A small spectrogram enhancement model, trained from scratch: 26041 training examples.
Rows from block 10, named by matrix and row number. Each number is 500 + 50 x the weight over its row's rms, rounded and kept within 0 to 999. All counts start at 0. Numbers have three digits each. After the name is the row's rms in percent of the matrix's.
# short0: shortcut pointwise conv (model.decb.0.0.short.0.weight, 128x256x1x1), inputs 0-85
short0.24 146:618608524532412539615376521392435473536536451600526606633497385586659603538546556436552570556419522520522534437662493457415499384465564544635483713481385596536628494440509483423420512423480617500498470503469520503382501489577470492440453510458511485403536476
short0.25 062:460473473426486432462459570416427483448416423447528441525559481421408429554505554459530455500422553461514514492388614447461514523496514420379689361554525465459404524424442632463425597441579425536545522492477498425551543374475520455582501523572494430481541478
short0.26 050:602401566469355460523359462408385475501481358474469558552503445601556538524538549313523506536416539522541512439532525442444540356462530561442502607456392511516519464415473438364381544434538537480469430512440487515395424404523487486563443455472569465394541452
short0.27 215:562499559500443490513400500350428456519499394523493666514473347525708534508593580401535528588401502517498496416625481418408514333510529508540476763514330540537538480396474483368446485440488622512474497558453580568344499455517475500578473537466580492437585489
short0.28 049:422531540470483505559431571430524456550502507430482489430605485446501454527510505443529407481501536541464502449523524526467570527464436431396551520513486512478368459464567589450416520503500532522538605540549551569508539540593461550518496584540499578384438564
short0.29 052:511336532510460503485434512348433428526442385425481589445546414407578464505536532424511498519368545522481473433550506449382542401510498443437573577550345462457401530411489552374465552443519617527454477542481519513370465443539495522526527496514481486448554526
short0.30 051:525672524502456465580474549401424430608496406556484545586500419477589527575663556433529536569406555512511457408573586504485545483410573483503583581526414634541538491359509567461425519443504596523512574505441477497449543423590483566472524510535519499502574410
short0.31 065:427475471482500452413528510397442515516433423436489594488567384378533447545591536504544476627389522491481534458482492422548471399560513457402564552542403511513382530461515661439519528501616475583526538489426509414394549428481568409595533469546620510576582508
short0.32 082:590655477528493553554534475588537484515514562649515375652503620552412567495358474511479558410597501511549505556483511569521507621463556500590491320487644527444657497577496508576492523473484446464502462469544426439617469518508464466348455474486407509535402457
short0.33 038:680578504499404523509307513486433487479574475488543499544469450624597582459485556369467526492497482493490471339586469572438575531488456487579428609496512595571640444502503366491489514447467540552416479442485473425483477484487417523451388490430445395448479438
short0.34 076:434466476486530459444587544558500539484500513437498394477549577352343418541459480565512393492527496528515505562388538556535511601531500461416582318530600508475353503514514520549505520507562367565581605513468517485608552469547585498542544557585480569520517554
short0.35 048:558561476524382522582434483418448491533488478596516536557499491637591667503509540441572579524447486453518500436566413428448455454479561498569486538412453540507597483404500448465380525350438546479484397539503507467448439472515351478485431452491529462445452455
short0.36 224:518609449502518527547564520662558541506496600559518308604513668548374535511378426571476531426610492496521531558450530574572487671457508505550514315475683504469561510580537514628509532547487404456510466444523406449617490536501494454348496413483394470522382460
short0.37 038:505484448511458538417425510409475432518566460534470502527452449551551617513490568462621588506442426400524487483572455476470420472568528561541507584541474509464549468408461433386423524400512540490503432510440486475483592475461459433521482450491611360448600437
short0.38 046:569555476525386513530432519430477492547552526510471514526466495580501602421494485360477573544508556507508484470605463487443513445480474566562354594468499527496594464479486442486378445346472517531489508560425470531452434443528431466470393511457551477384498417
short0.39 053:463514548433574479532552596405450480527442406442465570478536457367533435594561536501535469648426485516527509486506548428517492367448513470429565541560397444492403524447560585423467541484562471485557501461425499440458516454452573478604513463583575502498567518
short0.40 155:586577452547448523559484477563537512530523548596543349629477605586447580481367424522486597419564517488535518517535490576520501581473540523607464403446607542481607502533514484571462512477469505459476461456511406440578470509555490485346446468441382476486372449
short0.41 040:538610551528326562546372566465421504565490502585511564570483486447614571567602439456412528538544462568547473474548478507454477461540536506536536675540417526559570507512502533486356438444498553541482557538510537544461474531563412555409398475371523472444458469
short0.42 056:502684498428474508479511535489493453519492431574528553568499498502510503546602537456554612580464539435508538477518580514477525563498476460503647537534450526541607536426528676484486575503582527418522463454492439442459520412396530419468487406436467339513478407
short0.43 047:646444499492384489494283441495531421534520471538553558531521508564531598499512461424515597445464513477470482439595416530484491414529490499630386564418485547455595460515413326456417441341463567499453465565562512515458452495522420516438393529417499520430467493
short0.44 062:571605431489518437481542483482473481483429463576496449657482486601481511512458509524510538521447493419498533544508553478500489450433551522561516505507428525452674463462450548472471522477498522474497433517471450484464450458457488447534482429464578387543550324
short0.45 057:572583481471377480565400543489508473571480468532423491606493471620568595539525510418559608510472560527498488487601496466428473420461563477640425533474452600530582456469472498486389455408459586473507506556501536490529469474551431526508411517454517448471501357
short0.46 040:567549487555394500519370540385445448534515481558489459660511500510592593582517608383545544471464509435493508460606381510469549475511532495490461659498515601510605439429496491432452448369556550484515516512442512516520462340519445453481488598491560510454555421
short0.47 074:513617518466455458535390545389441426528497436548536613522508387456656517531620564444527496584431488517498448438623569427443464377501496465501561690547353506505578516466484537427456529506509628529494476542431538577364506460533497477613492517570563407463589449
short0.48 067:380432500445538455424544526433480500481490412459416550405526418375505404580579580511496397605428479557478486458428550445483432470514483445355556561499412470536347505457491526505498484559527465583515547458475509512442547431456560488591557438566548470548612526
short0.49 284:584551584538442512557418521368403433567530426569520640561485363560657572531576567400567559582393537521495518417637494387396514323498555530579481693504356572554577502404495485386442504424490633526481512572434566560357498461569460519532453530494569507427579478
short0.50 145:577658520505461534574427539398436468554513460580504613604507354568656563578593594443529516580439533520509532434623524461475513353469552505583513750511353566566588472434526516399452532500499585476486476480456538519373528513556490457502474481503537462459568464
short0.51 157:631710491542455553641451556473489496569541497650529523639518444648578632540520532476513577529501534519517544448636503506470494479435536547651479588449479585548658511494568457493476508499461569460479468477499480498463482541592427465371435460473432485460479408
short0.52 061:487619529539469511591440517486518540544547525501475639456540470537606508538546501465471476520582503572479477463600457535491508452537479534524469603464490480575469503536523498462526492583501599482496500537563582663466490590641427600450454573572459575390455530
short0.53 074:424497492440567425440544561510477442510453398515487602401549448363505376532565529467489414541407505502520463495444577472482487493485469444383622598602476451492359495496500609460525543549601490528543516525443581501467520461415543405687501492556561455502562507
short0.54 065:624655471511379507604408528451482494497497496678524477661505511623537667515455546408530616457453511488479502475557446508437532522518577496649458493434499575538645466456541500492401529432510566496479469532487466546461468430580448520378408539475441513435487473
short0.55 064:408494481452539449438567554405430474497449380433479540455486420368499429555566579519519424577395504531497448469429567448518459460471458443407538512591390462490377479423412567488575529584545430553535544447459504426437545446412560448615523453584525450526663506
short0.56 087:614482515488357520554384423457475471495490502486415529581477484611595597474467501417548618517491538516480529399617403485424481419485547506547315557400484523522662467411475361449409407382459566499483469515517466489433440502522411515346403518414444485436440450
short0.57 043:537508509558628397560575567411514484541478439442495579496548424474460504631566568502470415598434533533515473465470622516513523488460438459420513514540386512565393539410537530472463521600582402488550464442465470411545593579502554465496579526595448474526538557
short0.58 041:554648455475501506550454586468468456540517457646559470671452481562556535584526491489509592484543519421451556424610521479463560559374529514618652560475536598496638506526514567455450532454491573469511518510444520504449503577593507465504421469442452423486481406
short0.59 059:564471498591384575583331456472523496514524546534469521541422478670556580480477481424573648445464479508509478425617378516479503427492522507619372550396512505513592482465474389466476460430423546503445455538510478507461429492531403498421377538443456492377513410
short0.60 036:590564464473399477495377458480447432568601525444443516577470448591506448464416479451553602548425512497476512558509461408432479462409496615551533523500389525475584488389493395468392546393508421566432505508471531533409496435477479479382401463520484485469406460
short0.61 048:511616519472459452583468544461472429550510436572433568561535380509627380593531528488470460575502498519531530356540533506483458406414415486489426624443458575607562469485482530407422542539497520536493521450462436474486510531463442483418452471461484420405580439
short0.62 034:488471536424466485446449480375460539570417486412458536589407493549562518536584558473555497551448444619526435392620389535499452494424519525537473556516417490495614459452479449407475467383570529445483479508461504497465466480544510522481473540560499383503523486
short0.63 105:593568521521449520528377494340456471542506444546509631553470357559657578535554566405555563557419532522512482428667486446422499298483524518567475791499343538530577503451493485382443489403487595502492515532463567542383494447547446480522487503512565474457558461
short0.64 047:470498512447546538554688402631534525476488594399406388504463592531465440480445425650461497403601396519459484553427482522556469610447475514470486392475686435498484485648566463568509455510435486498476407551538364471615536583445441489443544444486485496563454500
short0.65 054:465477509501489503535465461589646521506571618516473478464500625479432471453406398507429528470606478517472467473465435599577535592494376529491537502403647549418547469617524431566568436501500520469508552541611510557549402651482411494421526571454375546420446549
short0.66 048:551682494508513560501603507634573587478540631519556448607511498585435542526498427579454523479573515474526493583510437508582495585446491491548474478380606515538642495557650403590550523598470420455553439517536404510505444638503502457361510465503472513520454484
short0.67 089:395464448418585473408593552594503536479499563495506383393480580382355421501463470567497430469569472499479476572354545538550540693520458464389589331517571458443371541550483566582566515627499388527546568520544526536635547506495571521585550514577525535563473588
short0.68 049:470526470490602495405588488663540542439432508550529386491491541405372491445399448607544486438591509439502503628396489510559511677463450459502585405535622527442493495581499552639585506555517383482543503523518527422645565508422548445573609551533529506571486493
short0.69 068:544578449493473539540465483575577519516472588611544411579509632545448578453404474540478587398594505448514513535549453526530497615460510559658444334469664522489611457526518427542484521454461519513454489505542466551618496533550435526375449501478464500515395477
short0.70 051:448505515436575454446543440679620579466524634485456409440508618422388381427467440608392481441653450477494529549406454486572459616509447496512465427408673406488510443641452450575499500533459467501444510508568437567618473575435485577481511527534500511567382487
short0.71 088:382422513468580492417567546500501509481478518390454548360529442353499344573559549522455330567502477499467485506458512503557482471558449445340561542531483442500296515497508554502536492568529421502537502491503513523487556512478580550597578527597545562560564595
short0.72 041:576579481519516486522582431634496584520515546544471416637510693522404440503432394568512536478552470522562535589417548551482522557430537474512477432508560474440533549600527505562543452566485437500417441460527523560686477502431538466473508503492552477552507485
short0.73 073:540570483525433528528490439571552534460508604543435401593454639611496566475390383511475521394608461466506482507538433557594466593458463558581435453436618461490717455565491380583516444505431492449448466492574510532540433560499430479417450492409438458484373390
short0.74 054:558438446558510531560503447642550525463542615565527456469463609587461590445446408568453545430595510489477513568450381590551504594544526516630464386427659437441550493595510467612586491536501447446425491575596497561617418591445519488464494509398455524509426512
short0.75 053:511404496454492503483531456570498529504464536516516391462459637425422478434483426561432495422632451479473392546467462596574564692533388439513450369464595440465505458595482402532486454561436524558473508566516504636667407592487492605530474590455474548538452562
short0.76 100:452387506501517462468492530377422485510453389399473615498535381373556428579599597463537416623407580531512511465526578400465536377563544477380543587571396532535389551392509598422483551457584533533524548498412517462447578413479621479569596495524599478512619554
short0.77 044:529457526533529522448594458693581592466473598432450470538503685476435459464411425594470487505571495439453488559481481517563517574401522498506462365448656403449607477508551417627506398548411418468492468523554510501595562569551496519486534485439515536615421549
short0.78 054:438417470516494532445569455683606535436553607397545537415514607366438458489469395584398476498610375470523511520430461576575495573551450473415430444475606440444450525600469439533563497626470461499418516556600511547573497595450541550454503518450439480521373580
short0.79 113:427449467449598476425594518566547535460486516443546407401538625356361401475464493572487394465539461515478457582348546543568492629540446470401599332561604434445326523581512553572556499563557380510534535514509506525619559515474568550596530526581485536560497581
short0.80 188:435489406455562473477605524635558551468481557472507332457519629434328458508459458564479437439600481497504496572382526617593492717503464465445569255524645463446408499571507565631556541570534370495534530457545448470668534507481549514502550498553440522565448518
short0.81 085:406425453460580464435578502576527566463481510457520432382528568379338397497484471556477435473535488476517509548353531543553516623527433467393570306561602458499343544554509525542585508602539405566534608516488513479620536523478573546581575529601519535586472543
short0.82 049:535567479478531552559609470660541507446517585552503453523448555578489488542465370573447482463578410538551522519481493512525441607406503507541462412415628486508552465594529416615549463546467430494495465481545502455576479596485478506373520528445401501530452491
short0.83 104:376365471465563499440555495558534508483497561437505428327492599369371392488440472564472435462550446504479469584354518540559495659543440491440522319533608448441275495560495503549547472591496428535533551536533489528574535523491543532587563563554486600561471577
short0.84 049:562558483512444460481474472618500488500536571566480438537471663617346588464418369558517569396575515471478476568470482593529523640447486546583498383441610499424605464574484485591513475495478465531430518527520518540620431571486361483447409514426427461488442562
short0.85 132:629737508522486559617506544524516513567522542651515531681500504630592586535488498515523581529526513451519587506614495542497484503419566549631533582455499567532722525522566476507526512512442560450479489455541471484500470589550462450406449472443455434472453401
short0.86 055:549552487511391511534504411639518550465501575543469371548483634572500529451400453530503610433575463449499513511439408531520515562455460525601435404436608464505630489551497371569445479511473498500455492533552508505584449586553465479447408429435426537505397512
short0.87 049:465597426502575497452684451646563535451492584501442439497498684497420464453463467635459491456593444517478515584424502548530514664489448557456497432501611420424499498605499457631505533556538419521541458457597486486611508635437574492494500492498451546598469554
short0.88 296:425493444455584479460652506640566551457485567453474339451517626447326428491430430600447441437610464473493505582355524577591485686474457467435559267512651435459426495592505542606587518609520351480529499437542435444638507538439533473485546458532438471588437510
short0.89 063:518441480489460495491491432601609526432547571476452415453462626568467449426408412581483465382552461503425458590507369559578507557491457531536402455433646484449505485567530351595539428511438533518472483519598481549638412641487413534438442541454469494505432529
short0.90 099:427482532473498480480497583412398462509525397393479573419514359409571426576614608469538389629409535550520470476518577446488495437492501444367529656558401532504387513408522555445483533519568542552532563542474569550432540461533538519622568526600592551518587524
short0.91 271:444508449448563483470623523645560547472476581477488340482533641444315445503426435575451435424606475494486482594366547584586478714477463448438550260509654450450431496590503534615553525594512356492539512453548451434637533550472542475475539461545414498575414507
short0.92 051:513521485496480531499570476642542575495493615547488454563512558535407461396384399572418609413609476480491501544483488609574549571513487551537463373446719432458505461606528482605601451593517433519489452488622479498637444567504464496431480464440487527550428494
short0.93 065:538536439525475503549530522606526556497538632520569358490518689491366522487439424599511504431595503495490508536452496603566509693523548564534551333492712508485459474596457513580468531560533488484480523526579472493649521523531474569475527541494413593526441578
short0.94 049:528601497491543476487600516602587534495466570530496418474516688374404470496451529567426534441689455516532455563468487589591411694489463523508535431469623425476468534583506516645547498618414461552492459544594531464611481559479526548475485553520438548506440606
short0.95 048:486568468506552533436584530653634584472518546512569427534465657553462469442450430599450488500609441441520571548421425541557433665475436502514474368465638491422491537555533457605571492666484470460496505462599568519668523588475505522493567486490499483576412459
short0.96 075:584574456492455456526412450495537461486552510543426531556411532632565537418429447474527588456457511472530471435610390479475493431446526514588382590394544544496761449471502393484474450406453593479426471510482471538467449462498425467458430491429500481444523397